From a checkpoint of a small image captioner: encoder patch size [8, 8].
Rows from block 5 of the image encoder of a small image captioner, named by matrix and row number. Rows with one number belong to one neuron. Each number is 128 + 24 x the weight over its row's rms, rounded and kept within 0 to 255. All counts start at 0.
After each neuron's rows are labels from the 100 images, of 14976, where the neuron reaches its highest value: "patch colour" is the nearest of a few named colours to the mean colour under the peak; "responds to" is what is common among them. Only what is clearly more common there than usual is listed. The data: rendered rooms with furniture.
# fc1: MLP up (encoder.blocks.5.mlp.fc1.weight, 1536x384), inputs 96-191
# fc2: MLP down (encoder.blocks.5.mlp.fc2.weight, 384x1536, transposed), outputs 96-191

fc1.437 [128 128 128 128 169 128 128 128 176  58 128 128  90 128 161  74 128 128 177 128 128 128  68 128 128 174 128 172 128  94 174 128 128 128 164 128 128 128 128 159 159 128 128 128 152 128 154 128  97 128 128 128 102 128 128 128 128 128 128 128 128 128 153 128 128 128 198  94 128 128  84 128 128 128  72  56 128 128  59 128 210 128 168 128 128 128 128 128 128 128 128 128 128 128  98 128]
fc2.437 [128 128 128 173  75 128 128 100 128 128 182 128 128 148 128 128 128 128 186  95 128 128 158 128 184  75  95 128 128 128  89 170 128 128 128 128  64 128 128 128 128 128 178 128 128 163 128 163 128 128 128 128 128 128 128 128 128 128 128 128  89 128 128 128 128  99 128 128 128 128 128 128 128 128 148 128 128 128 143 128 128 128  40 128 128 128 128 128 128 178 128 128 128 128 128  71]
patch colour: brown
responds to: yellow walls

fc1.430 [128 190  73 128 128 128 169 128 128  73 128  84 128 166 128 128 128 128 128 128 128 128 128 128 128 128 128 128 106  86 128 128 128 128 128 128  84 180 128 128 128 156 128 128 128 128 128 128 128 167 128 128 128  97 128 128  97 207 128 128 128 128 128 128 128 128 128 128 128 128 128 128 128 128 128 128 128 102 128 128 228 164  81 128 128 163 128 128 128  89 128  70  89 128 128 128]
fc2.430 [128 128 128 128 128 128 128 128 128 128 128 164 128 128 128 128 191 128 128 166  70 159 128 128 128  65 128 128  84 189 128  35 128 128 128 162 128  96 128 128 128 128 175 128 128 128 143  85 128 128  77 128 128 165 105  84 128 128 128 147 128  67 108  97 128 128 128 128 128 128 128 128 128 158 156 128 201  83 128 128 128 128 128  58 128 128 128 128 112 165 128 171 128 111 128 136]
patch colour: blue
responds to: blue walls

fc1.131 [ 92 128 151  99  92 128 128 128 153 128  93 112 186 128 128 128 144 105 128  82 128 128 165  81 128 157 128 164 174  68 128 128 158 128 128 128 128 206 128  83 128  99 128  76  91 164 128 128 128 160 128 128 128 128 128 155 159 128 128 128 168 128 128  95 174 128 157  89 170 171 128 128 181  84 128 186  95 128 128 128  71 128 128 128 128 128 168 128  97 128 182 128 128 166 128 180]
fc2.131 [128 128 128 128 128 128 128 128 128 128 128 128 128  77 128 128 128 161 128 128 128 128 128 181 128  82 128 128 128 128 128  99 128 128 128 128 128 128 112 104  94 146 128 128 128 128 128 100  92 103 128 152 128 128 128 128 128 128 128 128 128 128 128 128 128 152  85 128 128 179 128 128 128 128  81 128 151  87 128 128 128 128 128 148  91  81  85 128 128 107 128 128 128 128 128  63]
patch colour: black
responds to: grey walls; white walls

fc1.740 [128  81 128 128 128 128 161 128 128 128 101 162 128 128 128 128 128 128 169  78 128 128 128 128 128 128 128 128 128 128 128 157  96 158 128 128 128 149 128 128 128 128 128 170 175 128  97 128 128 128 156 128 128 128 128  54 128 128  97 128 167 128 128 128 128  64 128 128 168 179 173 128  62  46 128 128 100 128 128  73 128 128 128 128 128 128  49 128 128 100 128 128 128 128 128 178]
fc2.740 [153 128 128 128  92 191 160 128 128 128 185 128 128 103  84 128 128 182 128 128 128 128 107 162  95  64 182 128 169 128 128 128 128 128 128 128 128 128 128 178 128 128 196 128 149  66 156 128 128  84 103 128 128 128 128 128 128 128 128 128 128 128 128  69 128 128  89  74 128 128 128 128 163 128 158 128 128 128 106 184 128 128 128 128 136 101 128 100 158  79 128 128 163 128 128 128]
patch colour: blue
responds to: lamp

fc1.473 [128 128 128 128 128 128 128 128 128 128 128 128 128  81 128 128 128 128 128 128 128 128 128 128 128 128 128 128 128 128 128  89 128 128 128 128 128 176 128 163 128 128 128 128 128 128 128 128 181 128 181  91 175 128 128 173 161 181 128 128 128 128 128 128 128 179 128  93  84 128 128 128 128 128 128 128  95 128 128  81 128 176 128 159 128  94 128 128  84 128 128 128 128 128 128 128]
fc2.473 [128 128 128  98 170 189 128 128 128 105 128 128 128 169 128 128 186 128 128 128 128 128 177 128 162 128 128  87 128 168 128 186 128 128 128 174 128 128 128 128 128 128 128 128 128 128 128 145 128 128 128 128 128 128 128 128 128 199 128 128 128 128 128 128 128 128 128 146 190 128  98 128 128 128 128 128 128 101 128 128 128 128 128  76 178 128 128 128 100 128 154 128 128 128  73 128]
patch colour: grey
responds to: purple walls

fc1.339 [128 128  94 128 128 128  93 128 128 128 128 128 128 128 128 128 128 164 128 128 167 128  78 128 187 128 128 128 103 128 163 128 128 128 154 128 128 181 128  95  83 128 128 161  98 128 128 128  99 128 128 128 128 181 128 168  52 128 128 128 128 128 128 128 128 160 154 128 128 128 128 128  96 128 128 176 128 128 128 128 128 155  69 128 128 128 128  79  94 102 172 154  85 128 128 128]
fc2.339 [128 128 107 128 128 128 128 128 154 128 165 128 128 128 128 166 128 128 128 128  98 105 128 100 128 128  85 146 128 128  89 128 128 128 177 128 128  98  64 128 128 128 158 128 128 128 101 128 128 128 128  93 177 128 128 108  70 128 128 128 128 128 128 109 128 128  77 190 100 128 128  89 128 128 128 163 128 128 128 105 128  78 165 166 169 128 106 103 105 128 128 128  71 128 128 128]
patch colour: pink
responds to: window; yellow walls

fc1.701 [128 128 128 154 128  88 128  83 156 128 128 128 128 208 128 128 128 128 128 128 128 128 128 128  96 166 128 128 128 128  67 128 128 128 128 128 128 128 160 128 128  89  56 128 128 128 174 128 128 128 182  92  91 128 128 128 169 128 128 128 128  93 128 128  69 128  99  99 128 128  99 169 128 148 128 128 128 162 128 128 158  94 169 128 154 128 128 128 128 128 186 170 128 154 128 128]
fc2.701 [ 99 128 128 128 163 128 176 128 172 128 128 173 128 128 128 128 128 137  84 128 128 128 128 188 128 101 128 128 128 128 143 128 128 128 128 128 128 128 128 128 128 147 128 128 128  76 128 128 128 189 128 128  61 128 143 128 128 204 128 166 103 174 128 102 128 184 128 128 128  89 128 128 128 128 128 105 128 128 128 128 128 128  98 128 128 128 128  98  84 128 128 128 128 128 128 128]
patch colour: green
responds to: umbrella

fc1.191 [128 128 128 161 128 128  81 128  97 128 128 168 156 128 128 100 128 147 128 105 128 175 128 128 128  84 128 101 128 128 165  97 128 128 128 128 128 105 128 128 128 177 128 128  68 128 128  83 128 128 128 163 128 176 177 128 128 128 128 128 128 128 161  95  84 196 128 151  74 191 128 128 128 100 128  97 128 128 154 128 128 128 128  92 103  81 128 128 128  95 128 128 128 128 128 128]
fc2.191 [128 128 177 128 128 128 128 158 128 171 128 128  69 128 128  75 128 128 128 176 128  93 128 128 128 128 128 128 128 128 128  89 128 128 128 128 177  74 128 158 128 172 186 128 128 105 128 128 128 225 128 128  49 128  88 128 128 128 128 128  76  95 128 161 128 128 104 128 177 128 166  97 176 128 128 128 157 128 128 128 128 128 128 128 128 128  97 155 128 128 128  86  17 182 128 214]
patch colour: orange
responds to: yellow walls

fc1.165 [128 128 159 128  97 165 161 128 128 181 128 128 171  87  54 128 128 128 128 167 171 128 104 128 128 128 128  94 128  97 128 151 128 128 128 128 128 128 128 128 128 128 128 128 128 128  53 128  55 128 128  53 128 169 184 128 169 128 128 105 128 102 128 128 128 128 192 128 128 128 128 128 166 156 128 128  72 128  80 128 128 128 128 128  95 128  96 128 128 128 179 128 128 128  98 128]
fc2.165 [128 128  99 159 128  95 128 128 148 128 128 128 128 128 128 128  84 128 128 128 128 128 128 128 128  94 149 128 128 100  84 128 128  61 128 128 128  96  96 128 128 128 155 128 128 128 128 175 128 128 128 128 128 128 128 128 128 128 159 128  89 128 128 153 128 128  48 128 184  87 128 128  91 165  92  74 128 185 128 128 128 195  67 128 128 128 128 128  59 128  52  84 128 128 128 128]
patch colour: orange
responds to: count: four

fc1.297 [128 128 128 128 128 128 128 128 128 169 213 186 128 128 165 173 128 128 128 128 128 128 128 128 128 128 128 128  98  92 128 155 165 128 128 128 128 128 128 128  93 161 190 128 166 128 128  94  88 128 128 128 128 128 128 128  73 128 128 128 128 128 128  71 128 192 128 128 128 128 128 128 128  83 128 128 128 128 128 128 128 153 128 128 128 128 156 128 128 128 182 128 152  95  96 128]
fc2.297 [128 128 128 128 152 128 128 128 128 128 128 163  83 151 128 128 128 128 182 128 128 101 128 128 153  45  88 128 128 128 128 177 128  92 128 128 165  98 106 128 128 128 128 128 152 128 128 190 128 128 128 128 193 128 128 169 128 128 128 128 128 128 128 128 128 128  78 128 128 128 128 188 128 128 128  91 128 128 128 128 128 128 128 128 128 128 128 177 128 128 128 100 128 171 128  74]
patch colour: orange
responds to: yellow walls

fc1.646 [128 128 128 128 128 128 128 128 128  54 128 128 128 169 128 128 128 128  99 128 128 128  57 128  84  98 128 128 165 128 128 128 128 128 128 128 128 128  78  99 128 128 128 103 128 128 128  77 128 164 128 128 128 128 179  87 128 128 128 128 128 128 128 128 128 158 167 128 128  78 128  79 128 151 128 128 128 128  72 128 128 128 128 128 128 128 128  89 128 128 128 167 175 128 163 128]
fc2.646 [128 128  46 156 128 128 128 128 194 128  72 128 128 160 128 128 128 128 180 128 128 128 128 128 128 128 128 128 128  99 128 128 172 166 128 110 176 128 128 128 128 128 128 128  93 128 128 167 101 128 128 128 128 128 128 128 128 144 155 128 128 177 128 169 128  60  67 128 128  55 128 128 128 128 170 128 128 128  92 128 128 128 128 128 128  58 128 128 128 128 107 128 128 128 128 128]
patch colour: black
responds to: flower; trophy; blue walls

fc1.98 [ 71 185 174 192 163  99 128 128 128 128 128 128 128 128 169 128 154  82 128 128 128 128 128 128 128 128 128  90  72 128 128 128  83 128 210 128 173 128 128 153 128 128 128 168 128 128 155 128 128 128 128 128 128 128 128 128 159 128 128 128 128  48 128 128 128 128  77 199 128 128 128 187 128 208 128 128 128 128 128 154  84  83 128 169 154 128 181 128 128 128 128 159 128 128 128 181]
fc2.98 [128 128 167  87 128 128 128 128 128  97 128 128 191  80 128 128 160 128  87 128 128 128 128 128 128 128 128 128 128 187 128 128 128 128 128 128 128 128 128 155 154 128 128 128 128 128 128 128 100 101 128 128 128 128 128  91 128 148 128 128  95 128 128  81 156 128 171 128 128 128 128 128 128  97  93 128 128  55 128 128 128 128 128  69 128 105 100 158 128 128 128 128  15 128 158 128]
patch colour: blue
responds to: blue walls

fc1.752 [128 128 128 128 128 128 128 128 128 128 182 128 128 128 128 128 128 128 210 104 128 128 128 128 173 128  81 128 128 128 128 128  63 128 128 128 128 128 164 128 128 128 128 128 128 101 128  83 128  95 128  92  71 128 192 128 104 160 128 128 128 128 128 128 128  92  86 128 128 128 128 176 128 128 128 128 128 128 128 128  40  81 128 128 128 128 128 128 128  89 128  86  56 128 128 128]
fc2.752 [128 128 128 128 128  79 168 128 128  96 128 128 128 186  89 128 128 128 128 128 128  72 128 150 128 128 128 128 183 100  73 128 128 128 128  92 128 128 128 128 128 128  60 128 169 128 128 128 128  95 128  71 128 159  73 128 106 128 128 128 128 128 128  86 128 128 128 128 128 128 128  84 152 128  76 128  64  48 128 128 128  90 128 151 128 128 128 128 128  96 128 128 192 128 128 128]
patch colour: black
responds to: black walls

fc1.429 [ 89 154 128 184 128 128 156 128 128 128 128 128 128  69 159 128 128 128  89 157 172 128 102 128  84  94 178  84 128 128 128 186 128 128  58 128 128 128 128 153 128  77 128 128 128 128 128 128 128 128 128 128 128 128 100 128 180 128 128 128 128 128 128 128 128 128 128 154 128 195 128 128 128 151 128 128 128 128 128 128 128 128 162 128 128  94 128 128 128 128 128 128  78 128 128 128]
fc2.429 [128 128 128 128 128 166 128  89 128 128 128 128 128 128 128 100 128 128 128 128 128 128 163 128 128 128 128 128 128 128 128  30 128 128 128 128 128 128 128 128 128 128  74 128 128 128 128 128 128 172 128 128 128 128 128  91 128 182 128 128 189  89 128 200 128 128 128 128 128 128 128 166 128 128 128 128 128 176 128 128 128 128 128 168 128 128 128 128 128  84 128 148 128 198 128 128]
patch colour: green
responds to: teal walls

fc1.372 [176 128 128 128 128 128 128 128 128 151 128 128 128 128  92 162 153 128 128 128 128 154 128 176 128 128  80 128  92 128 128 107 128 128 170 128 128 128 109 171 128 128 128  93 185 106 177 180 128 128 128 128 128 128 128 128  92 128 128 182 128  71 128 128 128 128 165 163 128 128 128 128 128 128 128 128 128 128  98 104 128 158 128  89 128 128 128 128 128 179 181 168 128 170 128 128]
fc2.372 [ 97 162 175 100 128 128 128 128 128 128 128 128 128 128 128 128 128 128 128 177 159 128 128 128 128 128 128 128 128 128 110  27 128 128 128  63 128 128 128 128 128 149 128 128 109 128 128 128 128 128  58 128 128 155  97 128 128 128 177 128 128 128 128 128  81 128  77 128  95 128 128  97 128 128 128 153 128  96 128  95 128 128 128 153 155 106  91 128 128 128 128 128  97  63 163 147]
patch colour: grey
responds to: window

fc1.221 [ 78 128 128 154 128 177 128 128  89 128  97 128 128 128 128 128 128  66 128 128 128 128 128 128 128 128 128 128 128 128 128 128 128  94 128 128 128 128 128 128 128 128  64 128 128 128 128 128 128  97 128  79  90  94 184 177 128 159 160 128 100 128 128  98 166 128 161  69 128 163 103 102 128 167 157 167  80  86 128 128 128 128  79 174 148 128 128 128  75 128  79 128 128 128  73 128]
fc2.221 [128 128 128 128 128 128 128 168  85 128 128 128 128 128 128 128  87 128 128 128 128 128 128 128 128 182  72 128 128 128 128 128 128 184 128 128 128 103 204 128  84 128 166 187  87 128 128 128 128 128 128 128 128 128 171 128 128 197 128 128 128 128 128 128  87 128 128 128 128 128 128 128 128 178 128 128 169 128 128 128 153  83 200 128 128  81 128 128 128 128 128 128 110 128 128 128]
patch colour: brown
responds to: barrel; largest object: arch

fc1.334 [ 99 128 128 128 159 128 128 192 128 128 128 156 128 128 128 128  65 128 128 105 128 206 154  76  83 161 128 128 128 128 128 159 128 128 128 128 160  94 128 128 166 128 128  85 128 128 128 128 128 128 128 128 128 128 156 128 128 128 128 128 128 128 128 128  78 128 180 161  63 128 128 128 128 128 128 128 171 103 128 128 128 128 103 128 128 128 161 100 128 128 128 128 128 128 128 179]
fc2.334 [128 128 128 128 128 128 128 128 128 128 128 128 128 128 128 128 128 128 128 128 128 128  93 128 128 128 128 128 128 128 128 128 128 128 128 128  77 128 128 128 128 128 213 128 128 128 128 128 128 153 128 128 128 128 128 128 128 128 128 128 197 181 128 128 128 128 128 195 128  62 175 128 128 165 176 128 128 128  74 128 128 128 128 128 128 128  92 176 128 128 128 128 128 128  69  50]
patch colour: green
responds to: arch; umbrella

fc1.289 [128  70 128 128 128 128 128 128 128 128 128 128 128 128 128 128 128 160 128 128 128  64 128 128 176 128 128  94 128 128 128 128 128  82 128 128 128 128 128  98 128 128 128 128 128 163 128 162 158 128 170  45 128 193 161 169 128 164 156 128 128 128 128 128  92 128 156 128 128  89 128  95 128 128 128 128 128 108 128  85 128 128 128 128 128  98 128 128 168 128 128 128 128 128 128  68]
fc2.289 [128 128 128 128  87  95 128 128 128 128 167 128 177 128 128 128 128  88  63 128 128 128 128 128 128 128 128 128 162 128 128 128 128 128 128 128 128  79 128 175 128 169 153 128 128 128 128 128 101 128 128 128 169 128 128 128 128 174 128 128  95 128 128 128 128  93 128  96 182 128 106 128 128 128  87  78 128 128 128 128 128 182  87  94 162 128 188 128  46 128  69 128 128 128 128 128]
patch colour: orange
responds to: orange walls

fc1.48 [128 128 128 128 128 104 128 156 128 128 128 128 128 128 128  85 128 156  88 102  55 128 128 128  60 128 128 128  75 128 128 128  84 159 128 152  97  87 170 128 128  89 170 128 128 169 128  98  83 128 168 128 128 100  80 160 128 128 128 128 128 128 128 128 128  97 128 169  93  91 128 128 128 128 128 128 128 128 128 128  70 128 128 128 174 128 105 128 128 128 169  86 128 128  86 156]
fc2.48 [128 128 128 128 128 128 161 128 128 128 128 128 128 128 128 104 128 128 187 128 192 128 128 128 159  95 128 128 128 128 128 128  81 128 128 128 128 128 128 128 128 128 128 128 128 128 128 156 128 128  97 128 128 128  78 128 128 128 128 128 128 128 156 128  73 128 128  72 171 184 128 163 128 128 128 128 128  95 128 128 128 128 128 181 128 128 190 176 128  89 128 128 128 128 128 128]
patch colour: green
responds to: teal walls; green walls

fc1.171 [128 181 180 128 103 128 128 128 128 128 156 128  83 128 128 128  95 128  75  88 128 128  86 128  79 128 162 128 128 128 183 179 128 128 128 161 128 128 162 128 101 128 165 128 128 128 128 128 128 128  88 128  99 166 128 128 128  74 128  70 128 162 128 128 128 128 174 128 128 128 101  91 128 128 128 128 128 128 169 106 102 128 128 128 128 163 128 128 128 128 128 128 128 128 128 128]
fc2.171 [128 128 128  92 128 128 145 128 128 128  60 146 128 128 128 128 187 128 128 184 128 128 128 149 128 128 128 128 128 128 128 128 128 128 147 105  89 166 128 128 157 152 128 128 128 128 128 154 128 128 128 128 100 128 128 128  93 195  80 128 128 128 128 106 128 181  78 128 128 128 128 139 128 191 128 128 128 102 156 128 128 128 128 140 128 182 191 128 128  87 128  85 128 128 128  85]
patch colour: green
responds to: window; green walls; yellow walls

fc1.290 [128 128 152 128 128 128 128 106 128 183 128 128 128  99 128 208 128 128 128 128 128 219 128 128 128 156 128 128  86 153  86 128 128  91 128 128 128 161 128 128 128 128 128 128 128 128 128 128 128  54 189 128 168 176 168  91 156 128 128 128 128 156 128 178 172 128 167 175 128 128 181 128 128 128 165 128 128 128 128  97 128  95  86 187 128 128 128  94 128 128  89 128 128 152 100  86]
fc2.290 [128 167 128 128 128 128 128 162  82 180 128 128 128 128  96 128 128 156 128 128 128 128 128 128 128 128 128 128 128  88 128 102 128  91 128 128 104 128 128 128 128 128 128 128 128 108 161 128 128 128 160 128  62 128  93 128  98 128 128 128 128 128 128 128 128 128 128 128 128 128  80 142 128 128 128 128 128 146 142 128 128 128 128 128 182 128 128 128 107 128 163 101 128 128 178 128]
patch colour: pink
responds to: purple walls

fc1.537 [128 106 128 108  80 158 128 128 128 128 201  81 128 105 128 128 128 128 128 128 128 188 128 128 128  90 128 178 128 128 128 128 128 128 128  83 128 128 128 171 128 128 128 109 128 128 128 128 178 179 128 128 172 159 128  85 168  84 128 128 128  74 184  87 128 128 128 128 128 154 128 128 128 103 128 103 167 128 159 128 153 128 128 156 128 128  79 128 128  95 128  80 128 128 128 128]
fc2.537 [128 210 128  76  98  72 128 128 175 128 128 128 128  83 128 189 176 128 128 128 128 128 128 105 128 128 128 128  83 128 128 128 128 128 128 128 165 174 160 128 128 128 128 128 128 128 128 128  81  99  85  90 128 189 128 172 128 128 128 128 128 128 128 128  90 128 128 146 128 128 151 128 128 128 128 178 169 128 128 128 128 128 150 155 128  60 128 128 128  93 128 128  81 128 128 128]
patch colour: brown
responds to: orange walls

fc1.320 [128 128 164 128 128  99 128 178 128 128 168 128  81 153  58 128  94 128 128 128 192 128  59 128 128 128 128 128 128 128 128 128 173 128 128 198 128 128 128 128 128 168 128 156 128 128 128  97 153 128 165 128 128 156 112 128 128 128 128 128 128 128 128 128 195 158 128 182 152  95 128 128 128 169 186 162 179 128 128 128 128 128 128 128 128 128 128 159 128 128 128  73 164 177 128  89]
fc2.320 [128 147 116  76 171 128 128 152 128 128 128 128 181 183 128 128 128 128 161 128 108 164 128 128 128 128 128 128 128 128 128  90 128 102 128 128 128 128 128 128  88 128 128  60 128 112 160 128 128 162 101  74 128 128  65  76 128 162 187 128 128 128 128 128  97 128  77 128 128  95 128 128 128 162 128 128 128 128 128 128 128 128 128 175 167 128  68 103  87 128 128 128 128  83 128  95]
patch colour: pink; white
responds to: purple walls

fc1.301 [128 128 128 155 128 128  74 128 166 128 128 100 128 128 163 128 128 128 169 161 103 128 128 128  78 128 128 165  94 128 148 128 128  79 128 128 128 128 128  84 161 153 128 128  88 128 128 100 128 128 128  79 175 128  97 128  91 128 128  87 128 128  98 170 128 128 128  94 128 155 128 128 128 128  99 169 128 128 128 128 128 128 128 172 128 171 128 128 128 128 128 128 128 128 128 163]
fc2.301 [128 128 170 128 150 128 128 128 128 128 144 128 128 128 128  98  78 128 128  90 128 128  80 195 156 128 128 128 128 128  51 128 128 128 178 128 128  67 128 128 128 128 128 175 194 128 128 128 152 128 159 128 128 178  78 102 128 128 128 128 128 128 128  86  81 193 128 128 128 148 128 128 128 128 128  94  84 128 128 128 162 128 128  74 128 128 128 128 159 112 156 128 128 128 101 109]
patch colour: black
responds to: blue walls

fc1.170 [128 100 128 128 128 163 128 128 128 155 128 128 128 128 181  92 190 128  80 128 128 128 101  80  90 128 128 128  85 128  60 128 128 128 128 128 128 128 104 128 157 128 128 128 128 163 128 128 128 128 163 128 128 171 128 128  83 128 157 128 128 128 155 128 128 172 128 128 128 128  73 128 128 128 169 176 128 128  42 128 128  96 128 128 128  99 128 128 128 128 128 128 159 155 128 128]
fc2.170 [128 128 128 128 128  95 128  84 128  90 128  89 128 154  68 161 128 108 128 128 128 128 128 128 167 128 128 128 128 128 128 181 128 128 128 128  77 128 103  79 128 128 128 128 128 128 104 128 128 179 171  69  75 128 128 128 128 128 128 128 128 128 128 128 128 128 128  89 128 128 128  88 184 128  63 128 128 128 165 128 128  84 128 128  91 128 128  65 128 128 128  95 159 128 128  92]
patch colour: pink
responds to: green walls

fc1.666 [128 128 183 128 128  83 100 128 128  87 128 128 128 128  94 156 128 128  98 128 154 128  94  79 128 128 128 128 128 128 128 128 128 128 128  87 128 128 159  98 128 128 128 128  67 128 128 128 128 128 128 128 100 153  86 128 181 128 128 156 128 128 170 128 128  94  94  84 154 128 196 128  98 128 128 128 128 128  97 128  70 128 161 128 128 128  69 183 128  99 128 128 128 128 105 128]
fc2.666 [169 128 128 128 128 128 128 128 128 128 128 128 128 128 128 128 128 128 128 128 128 128 195 128 168 128 128 128 128 128  98 128 128 152 181 128 200 128  68 128 128 182  90 128 128 128 128 128 153 128 128  85 128 128 128 128  99 128 165 166 179 128 128 128 101 128 128 166 128 106 128 128 128 128 128 128 128 128 128 173  95  71 128 175 128  55 128 128 128 128 128 103 128 128 166 128]
patch colour: pink
responds to: umbrella; count: four; table

fc1.235 [128 128 100  94 128 100 128 128 166 128 128 128 128  85 128 128 128 128 128 128 128 198 172 128 128 128 128  67 128 169  80 128 187 157 128 128 128 164 128 128 153 128 128 128 128 128 128 128  70 128 128 161 128 169 128 128 104 128 102 177 128 128  89 128 103 128 128 128  48 175 128 128 128 128 128  89 128 193 128 128 128 128 128 128 128 128 128 197 159 128  76 128 128 128  89 128]
fc2.235 [128 156 170  65  55 128  68 128 128 161 109 128 103 173 128 177 128 128 128 128 128  95 128 128 128 180 128 128 128 128 128 128 128 128  85 128 128 128 128 128 128 169 128 128 162 128 128 128 128  93 164 128 128  76 128 128 101 128 171 128 128 128 166 176 128  70 128 128 128 128 128 128 128 128 100 149 128 128 128 168 128 179 174 128 144 128 100 128 128 128 191 128 168 128 128 128]
patch colour: pink
responds to: red walls

fc1.750 [128 128 128 128 128 128 128 194 128 128  67 128 128 183 128 128 128 128 128 128 128 128  89 128 128 175 128 128 158 128 128 128 128 128 128 128 128 128 128 128 128 128 128 128 128  90 167  52 128  75 128 128 128 128 128 170 179 174 128 128 128 128 128 128 128 128 128 128 128  79 151 128 153 128 128 128 189 128 128 128 128 105 128 128 128 128 128 128 128 128  90  92  94 157  91 128]
fc2.750 [128 152 128 128 168 128 128 128 128 157  98 128 128 128  97 105 128 128 128 128 128 128 178 128 128 128 155 128 128  88 128  57 128 174 128 128 111 128 128 128  87 128 128 128 128 128 163 128 128 128 128 128 128 128 128 128  89  94 128 128 128 151 128 198 128 233 128 128 128 128 174 177 128 187 128 128 128 128 128 128 128 128 128 128 128  86 105 128 157 128 128 128 165 128 128 128]
patch colour: green
responds to: umbrella

fc1.77 [128 128 128 128 128 128 128 128 128 128 184 169 188 128 128 128 128 128 128 128 128 128 162 128 128 128 178 128 128 128 128 128 128 128 128 128 128 128 128 184 168 128 128  91 128 128 128 128 128  95 128 128 128 128 128 102  86 128 128 169 166 128 128 100  86 166 128 128  72 128 128 128 128 171 161  82 128 154 128 128 128 128 155 173 151  77 128 128 128 128 128 128 128 128 128 170]
fc2.77 [128 152 128  81 128 128 128 100 128 128  91 128 128 128 201 128 128 128 128 128 101 128 128  61 128 128 128 128 128  92 128 128  89 128 179 128 181 128 128 128  68 128 181 176 128 128 128 101 128 159  74 128  99 128 128 178  97 180 167 128 128 128  68 128  75  75 128 128 128 128 128 128 128  82 128 128  98 107 128 163 128 128  71 128 128 128 128  87  66 128 128  85  89 128 128 128]
patch colour: orange
responds to: yellow walls; orange walls

fc1.5 [128  98 128 128 128  97 128 128 128 128 166 210 153 128  68 128 128 128 128 128  84 128  92 128 128  68 128 178 128 128 128 128 169 128 128 128 128 128 128  98 153  85 128 128  91 128 128 128  76 128 180 128 128 128 128 128 128 128 128 128  85 128 128 128 128 128 128 128 109 128  96 151 128 128 128  90 128 128 128 128 128 128  85 128 128 128 128 189 128 128  93 128 128 128 173 128]
fc2.5 [128 160 128 128 128 154 128 128  84 179  40 128 128 164 128 128 128 128 185  99 128 128 153 128 128 150  90 128 128 128 177 128 128 128 128 128 128 128 128 157 128 128 128 128 128 128 185 156 128  86 172 195 128 128 187 158 115 128 128 160 128 128 128 173 128 128 128 128 128 128 128 128 128 175 128 128 128 128 128 128 128 128 128  91 148 204 167 128 128 128 128 128 174 128 169 102]
patch colour: green
responds to: count: four; dog